python train.py --model="segmentation model" --dataset="drawn small creatures on textured ground" --train_examples=203450 --image_size=48 --crop_scale_min=1 --horizontal_flip=true --translate=0.12 --color_jitter=0.1 --num_classes=3 --output_stride=4 --arch="efficientnet" --norm="batchnorm" --activation="hardswish" --channel_attention="eca" --depths=[4, 4, 4, 4] --kernel_size=3 --stem="deep" --expansion=4 --widths=[32, 56, 96, 168] --init="torch_default" --residual_init="none" --optimizer="muon" --muon_scale="match_rms_adamw" --lr=0.0057 --momentum=0.95 --nesterov=true --orthogonalizer="newton_schulz_5" --adamw_lr_other_params=0.00073 --adaptive_grad_clip=0.1 --steps=5200 --batch_size=384 --epochs=9.8 --lr_schedule="wsd" --decay_fraction=0.2 --final_lr_fraction=0.01 --warmup_steps=260 --weight_decay=0.1 --adamw_weight_decay_other_params=0.01
Rows from block 8, named by matrix and row number. Each number is 500 + 50 x the weight over its row's rms, rounded and kept within 0 to 999. All counts start at 0. Numbers have three digits each. After the name is the row's rms in percent of the matrix's.
# convs0: expand pointwise conv (model.blocks.8.convs.0.weight, 224x56x1x1), inputs 0-55
convs0.14 083:520475428404575482548451520509441424412442546562577493412512494564453498481461554474535499534421562466469510432451469498534528478586546479479422400536497476564542501453
convs0.15 081:602524569436500447486469530527660565560440493464513520490520469576468390494508441565465471506539496491498459505523480415510484460498538523425506524466615435485476527562
convs0.16 093:492434467486503486609531409503476524464533553452559499482560495427421531499448585530580555473468507465570598484465508540418492526572485497546545482457494469469498542644
convs0.17 091:456422445598432479446487490472496481479541447469543437508414484421545533452436463526571556424587469491415513500549514485472556435564524478539494536563537445609497477557
convs0.18 093:460469508558444531488522507542464550453386431568559561453590478578451541553517539508517478515485589457517459604471605496526505536458571534534488564493489550461573552449
convs0.19 086:549514516552440487561473658544526497519449463473428434536516582511572578456450487492551504509456403555513486507500539468417471546565465564431514455440522550518441546478
convs0.20 080:515556406448506514423538472497515639510498474543510446431517365575560557443555397538480412520487448522537488490527467509491513456439479427490477514543578494468515516488
convs0.21 072:572480494482447568523522477554435554529450407529454466507507512495513477537505503529404526382526387554576517510534499541489504483600506492372558473531560518440498583518
convs0.22 113:556515473431495455478452598465527444470462495552452447595512499476355517589493492533476444501545515405452516442535392562509534471494476513421490493513543562550571481526
convs0.23 113:527543492463541435616539462438530440453497569503583472429568540470576487509516487484504401432559528454446478487480423548440538524513476483468408401440459454521507535438
convs0.24 102:517425471444475453569523569501657489471501493442556548628562477574540444548490447474481558519492547442426475403535512458511454525551476523469542490484522498529525577497
convs0.25 101:489457498494513533461440579492362522487417583610517519537552493501485526524526449499530556561533475514545471560546540586455559478444446473478547581586523478514558591468
convs0.26 098:541591551473515493492544463460499535616439513614448527450544445508547476478500531538574510547522503407528568480578617581489529539487512502436480580428524544473519529521
convs0.27 099:430470501535473434437603427481571517539473412502497519508541358461498451477456441504606484480449441501510504460502600461503468450525576481423529476538551495448455528461
convs0.28 114:448574423440555610517578500547522398550529433494507405554475468557466534472491527481480449472530440488629522477529481528472496539431555489493508461470408488497514520592
convs0.29 129:457405568408503475525436478535421489589560419537494435455544456467496463445497506533504509438570542543531425487348560591463522457517488497515546531544477516541493497508
convs0.30 110:551436511395519389528501508538491547524476542426509551439392466486508557484480377532469503486536472540501551443534400509480525585516486452543484589444464421454534511488
convs0.31 133:531538518545560482463495563521489438592495444421405459536513478480491403452456611609488491447488459451418491434552433456499547518559551556522484478468535519503472586459
convs0.32 090:532503597533597448430535389423529465480519595458504466556520503451540519459520522492500519606514437551532538477520566583470584529506515421516583459433527496518510514560
convs0.33 112:413491483422563476562513578515420451424494494509539480494482547602518391505499530465468528460532542464484411485468437547504451551609561478491619478517585473495508490498
convs0.34 100:553478468388473553550495503516423634492519524521442469438475452460526485461541497456519456555522421412527445588505533523478532475437513465565579516508552467497632522502
convs0.35 111:468457514421525493515500451528484560573484426446464481513520439455432511402520499472482478399490630549504432526342555521458499418506430488457472516527519465516457501506
convs0.36 087:481567503568502490502508457515514587486516593501461507530463488597541595446421512498413469555539441563545448440525495468574402452539496569477557511415589446500495507543
convs0.37 114:573482499477437468600544440486474531429418519539556522531592519480600464523511515532498469528465551521415491559520481537441511527531548484499318466462531420478514517493
convs0.38 105:388467519493614541451420542414419404465434508541497505463472476556497497579506462481462523394452556511438503457459453525519485428429505440513434490515514560540513505453
convs0.39 078:499489478531439602344534435524440490526487440602438542509540517526532503515488510461534530523584570490524490478511499509478519454555627484384536542485506520554507516573
convs0.40 092:504494533524544484423448501572515437530521467543509326477520481429507532422467545518468467512469522510491479508349545544492515503484396486498566503607481478524533540561
convs0.41 103:446496441542473501532445559460503506424517514463436495537545484568606589404505558464549416466525452500419480459542425552409525503483489427441512447416540575499526489485
convs0.42 113:491467468501457401544492452486604485499485446596480511512493439600502584534484435539473524448463458468522498450546510504601589503531463522411544405525480529514608543474
convs0.43 099:493483418459508527492523436516462489519461560453493470504473547446543529548586504478495600580452475462532483460545476566413547533510499423571634459387432547463480547528
convs0.44 118:516454507521511540512463528533467536526505573481474397447501435455566491446516498513518505610457479475529464531601475445482562431370553518563484488563575559539609506446
convs0.45 136:511484574545490568489537472379549455589539452516419502470467532468534526499604524495537477569542463448468568556476418493460517422570415464515467448583516561554514545492
convs0.46 088:493525493515481469540491592455432406469379564590503442596477453515455449507524536499449453584521461428436469472522444551467450509565512565434424521523533513543549460526
convs0.47 091:500531512524467482431429503544591511470456521424448519505569498583522587463463437537492472518519481481556438459440478556419484534543562595420458534395556491578547550460
convs0.48 072:386582418585423525548508506464476555504456417526508516434624408454540491552507463469588486465531466477478501533518522518545523495484506510476415509432432531485467411525
convs0.49 098:468455498575539504469411464436501490489480466543563427495524442489561411498452553502446578547539522556520485574442549562491516502629495446570513563394478491457568488450
convs0.50 081:493514430510512473526466562406519496439474514499514481518518480478601462450528560441521543486555538602528473515620482517552510581539419510622562395517438478541471476536
convs0.51 111:526479501524503516534440509442529463557439432582478417596474414437568555539470452551460572556431569570475499522519514487460470493440503507625556479475542446436557488539
convs0.52 101:434525506421556471592418495478544507544474488461519510586490469463476484520451483509547545457584551411543459453534497426522551477450401497545612429490590521422516517460
convs0.53 079:494514445474452475526571579572606491450517542476457513485566512466432500594495579484514618499579514460467497530478484440539527546499551460472531418469479562530559614561
convs0.54 086:433572487425566498518531469461507521511488459501526424550390430534465452566500393558475456482498611508495527567553526489511505487512558558440595447541420441497425508508
convs0.55 093:472496503487489530550562444592400574488532469487478444492563494529408501438563558430513487548452520520402457567509528536427488539486469485471652542478548529536557553525
convs0.56 093:442540452456524505591424545491521581562525374518590457378579537546491480558493519561483535462469536516479491475547463509433489448499406535443489579508539529512498537554
convs0.57 095:491488480542448461528488481455480510494521443429518551512492376522501470467459528474415454517444526522525521459581542655452496510482354523529469500595547525524570518560
convs0.58 104:458569500419479518552551440583455481476488538476497485472550514431538452489445514480469420555549578368409490526474429523517412484481513442520449493506621453543517540453
convs0.59 105:451561492579553511449527479407512491433408419531529537534558510369475554495522601535548560512477506469479549530465525497413505529451511464511583492476546465471582551428
convs0.60 089:499481506524457501561579507491508594496497394423441572556542487404488556495505550515499522403499523508500507595499573542476407541456448525475604565419523484476510465565
convs0.61 110:412521584446426502515545493514499461485521514407618516439526377554507445456489554496510403510462557515461499463540518530457549546500434431568540550537532531455523531582
convs0.62 096:542525495415533538549484494418470558429541487485464467463526432518550457426571539490459506549645511404435426474562489584599480467497512446519520475435529485532503481447
convs0.63 107:467503555531509461474578467434464470500501505570531475508514655485492486468496409545633583446512482497533517427580552550582508561483560520497428546512498526539537524440
convs0.64 116:517493551472540555534445588444498521413556567444528428545577401435536470414572523503568557500618504492495438468586525474538547550497472541556484507514517489447478555491
convs0.65 122:508382473444450476534444572590514478442470548580508475567542471513610541465565525591449551590506533481504587478531511510505440504510530598508524540459502560575513487500
convs0.66 101:521422460503441589509517505575522498493463441529537462473545414501480497476571446477509470557383466503552471573573375478476559519571546497514495591435501525488427425496
convs0.67 130:572505484540533513459575559508520496486527430432545487463564407411486430598484466430518486504531462546453486518522552556455496554474419407498479575531442552546384533490
convs0.68 120:512450540567517444526546431438493536473484523527459555503604425507430478467355465435503546447461398452533490507460469470426485486518478491454485557427567545525526595511
convs0.69 080:410478450481490460490563448555429588551491425462479491445454488551482536601453525495574516571508503518540484492556541449408604550472547444433572459524536467487465583490
convs0.70 114:514460495578506448529481486594477504471394444480553607455438473443457639554466550542499495466543504505486454520585420486503490591462531453537508523479570533451494570536
convs0.71 125:494495549562359475498403506512441498546536527562421559448478458388548479573560484493538546477488519544449473463453454489527545492619417435490529479515575514475476489508
convs0.72 108:560571478529444441488591540440479483551546460410461507466544628473467526525427489432493465507483504460470382530533489511505455543418453455553500544473482515471617450542
convs0.73 125:528510542432473507509555508451553415463468462471511484394463528524592586477477536512496550487539446438515497538487460466447526355537408504494495555578522414584483472564
convs0.74 107:421447543516515464527507550525526507450464517558590549527500470546515533565509464482500445476517586593546552488469498607464545450457390549540637530571534520462557541494
convs0.75 090:467501511514474592557434453433573439561466504487479454508560453464479520540397469586493430495496597517513543527497369462449531438546552407571485450552493523478488513465
convs0.76 103:456521541461560520510428566455466571490486545470565473474453420473560516516514523530526501382505532469577423444487409532409441518487486541452487563463515589525622457495
convs0.77 092:609606565495576547502462544524477512483554484487565496450544486503567492502487451462509506557571501585420525515591493523465504454507538576518589521500647535452467462514
convs0.78 087:492493517477533447559538575552526512481508472490590584455523514481514572411445585378480489557458502534524427440480518587477535501586515592590583506508472485548486543520
convs0.79 114:498446448461512632507514472471563593604490492426479567463553523537434424587450566491521534505506494493472518513532510488472518585532395492528606476530522555560464498548
convs0.80 084:577434581504511429467604511602481606557485524530446497398427456564497519559506456521468498506448475472517572479500462506428529503527583512519449564462441483488477590478
convs0.81 111:481426464500550575576470561444459539421578443561494513482434517631508507439529511539454453453448515491429540433549460564505509444472462450558525474535558598483448534526
convs0.82 084:426496464558411438544440579467463452579428438375470562511611523528571520425521430536491486487528480457477415472504534479509462518524512431460517523437497512507582506484
convs0.83 125:516484570552521564553506461488532576522471464461488434620470517509462493583411490477445570387546460553440395503484540495464566556521440441501448436473542513497551546522
convs0.84 099:592524533611584574545495488516532597460542497469499581472520494514579471531511550608484549451569515444459454608436527461514479527477528509470426520458537459528561474447
convs0.85 118:568450516538435563501440474519481399530534449589521529463439504435487496544593581512497503492576475517612416362469514515526510536509489480514534509476595448453498464471
convs0.86 108:506471406497573514527524515445504464420493468498535505429491489482528401541362557415522495574428560430548552506452532484498544514541504482606486498495583540423519559526
convs0.87 085:438513568488550527467395508466487462545474550430495511489472522633448460584529401477536521541405404492579479523529528475454577460476526548556436493447560458471499524501
convs0.88 100:540517537550493511491441432495585569530479501516486380480526439466560437438591474580462495483535605464487467529432548545454514525423548523465585537553497505562580458450
convs0.89 069:478468451490491456559514474427343527487461469536460500364581496484580481577450543474450512567457478462565547551464521532557521518559501459541572545499471513497547469572
convs0.90 083:454500516472524492520489557513460607544527533488483536539544434470511558487572466498476492499544400496484499577374474516562451485568526411498495425570431491581566482386
convs0.91 088:487576534512452530586494490555567429476530508486608534515483507482485353580482446621515566498504474518536480559511464448543390433441450453546491469477520503470496537508
convs0.92 099:549476480543509458564497517408511522409576503563515549629553511583528462488520481512496519383509437409529507445565497538512481496551468575520525447475463537582531522412
convs0.93 125:516523531462539537503497416550498568472519525438527515569502586516479632536553517456467525564544492562495458455484543556493711501521522451496524460531521547495482506545
convs0.94 109:455442533530513569505412463514491428438519584527520515436546478563445567535500520528479471525413462466476412640524518487458581474437411476421523525480533515489559553456
convs0.95 101:492449499520583476493425533458476533619540515588432548468468451593553565486431509403504496502502474514567441535626534610489491455440517444476526496515497507535485477544
convs0.96 106:523578536462521483525529591401496498628469515528495485551502426532560436509563482547523517416611533415547543526529556489573542461507491432513464524421516557435498483462
convs0.97 111:586460515500486473452543623529510496411530521516478416600519429484420514572529440520448441571579504480451568474528429535472546473441463442471496508462564540548483526567
convs0.98 100:500459568508575475456551556458424578557439486493519508484475489452570528506521489434536579550520602479479368478530404521484492556430519553555525422420537517488513461555
convs0.99 119:586436448493478514561504530419446531431485462506508488433523491477473511437501478544451544504583544567565508446583436520533512445500522412573362485501477533481530615466
convs0.100 091:509460492577475508507540522482469540474490493432489518468581525486542462468407511460426609475533533494534480561501562592483412471475434479555473558442611613536512581548
convs0.101 099:393543496524426498595535412488492568473485540560506498548527522574566467510486515500498468483571392536522528518591530533558512509626406539463507527477523491460508503395
convs0.102 135:566440445482551399606457472525459535476530494474493575427388412514473584527489506574460500495512500514467518475507410469450502515509519470472458588418456477414565537528
convs0.103 099:525540461488459436437558458447379501522594405562573486505550596442458479466497444534500562526463533539518559497498457590429469496492508550505429481519524480447541588558
convs0.104 091:445500476458530569453508416454445512449473469478576568412513495528506499483529471489552479495590395506441481500493411573476599496503500581505499508583478482625477543576
convs0.105 119:568565521564526442545583514567392537482478444516518463566491472479521473537500484472556497575436512450560516549430559512405499587494480451562437550606571481553471485482
convs0.106 080:472485506524494562536559442464394596512488455546442521522592518530524576497560519480406493501507462483535568505575501557462550563543560572520514583456505553601426456539
convs0.107 120:462571588609604500495456521483470560454532431550501556459460468514512444507530490548493505442578476496462483614512449522469457494526514450566591476456596510549595520514
convs0.108 111:487417606540513479577459515498543447520436381490489521603502544511544456496429523494486519482487491555408462473466535509431493524571522591590464432439528534537505590513
convs0.109 073:507566500470491530468523454431552442437470451547435372492460511475587453533498422479497467554521464544518465415403507494419482564575560539501534466610524470558545499521
convs0.110 106:533487545474507494469568466483494433374490455486493495505594418500535459479569589504465477503474537552407464533452568519539489528568613451429503539422496470536498454604
convs0.111 083:504487434433514485441549483510472557599479411462522467530505535493604507525485431577559529471499428514591545470537507435525514508545412433465509432570542588439440449458
convs0.112 091:528510488459523489539506585577605506499495419435507584498511555575566479559480503518464517560517559521389511381501501511427450512604521538430556578482467480514464527503
convs0.113 092:499478614609478444422519553489510428530491487516486470629585487515505540422472575464446501514467550538425509498528492465485541512544493534578503532542490514510489655489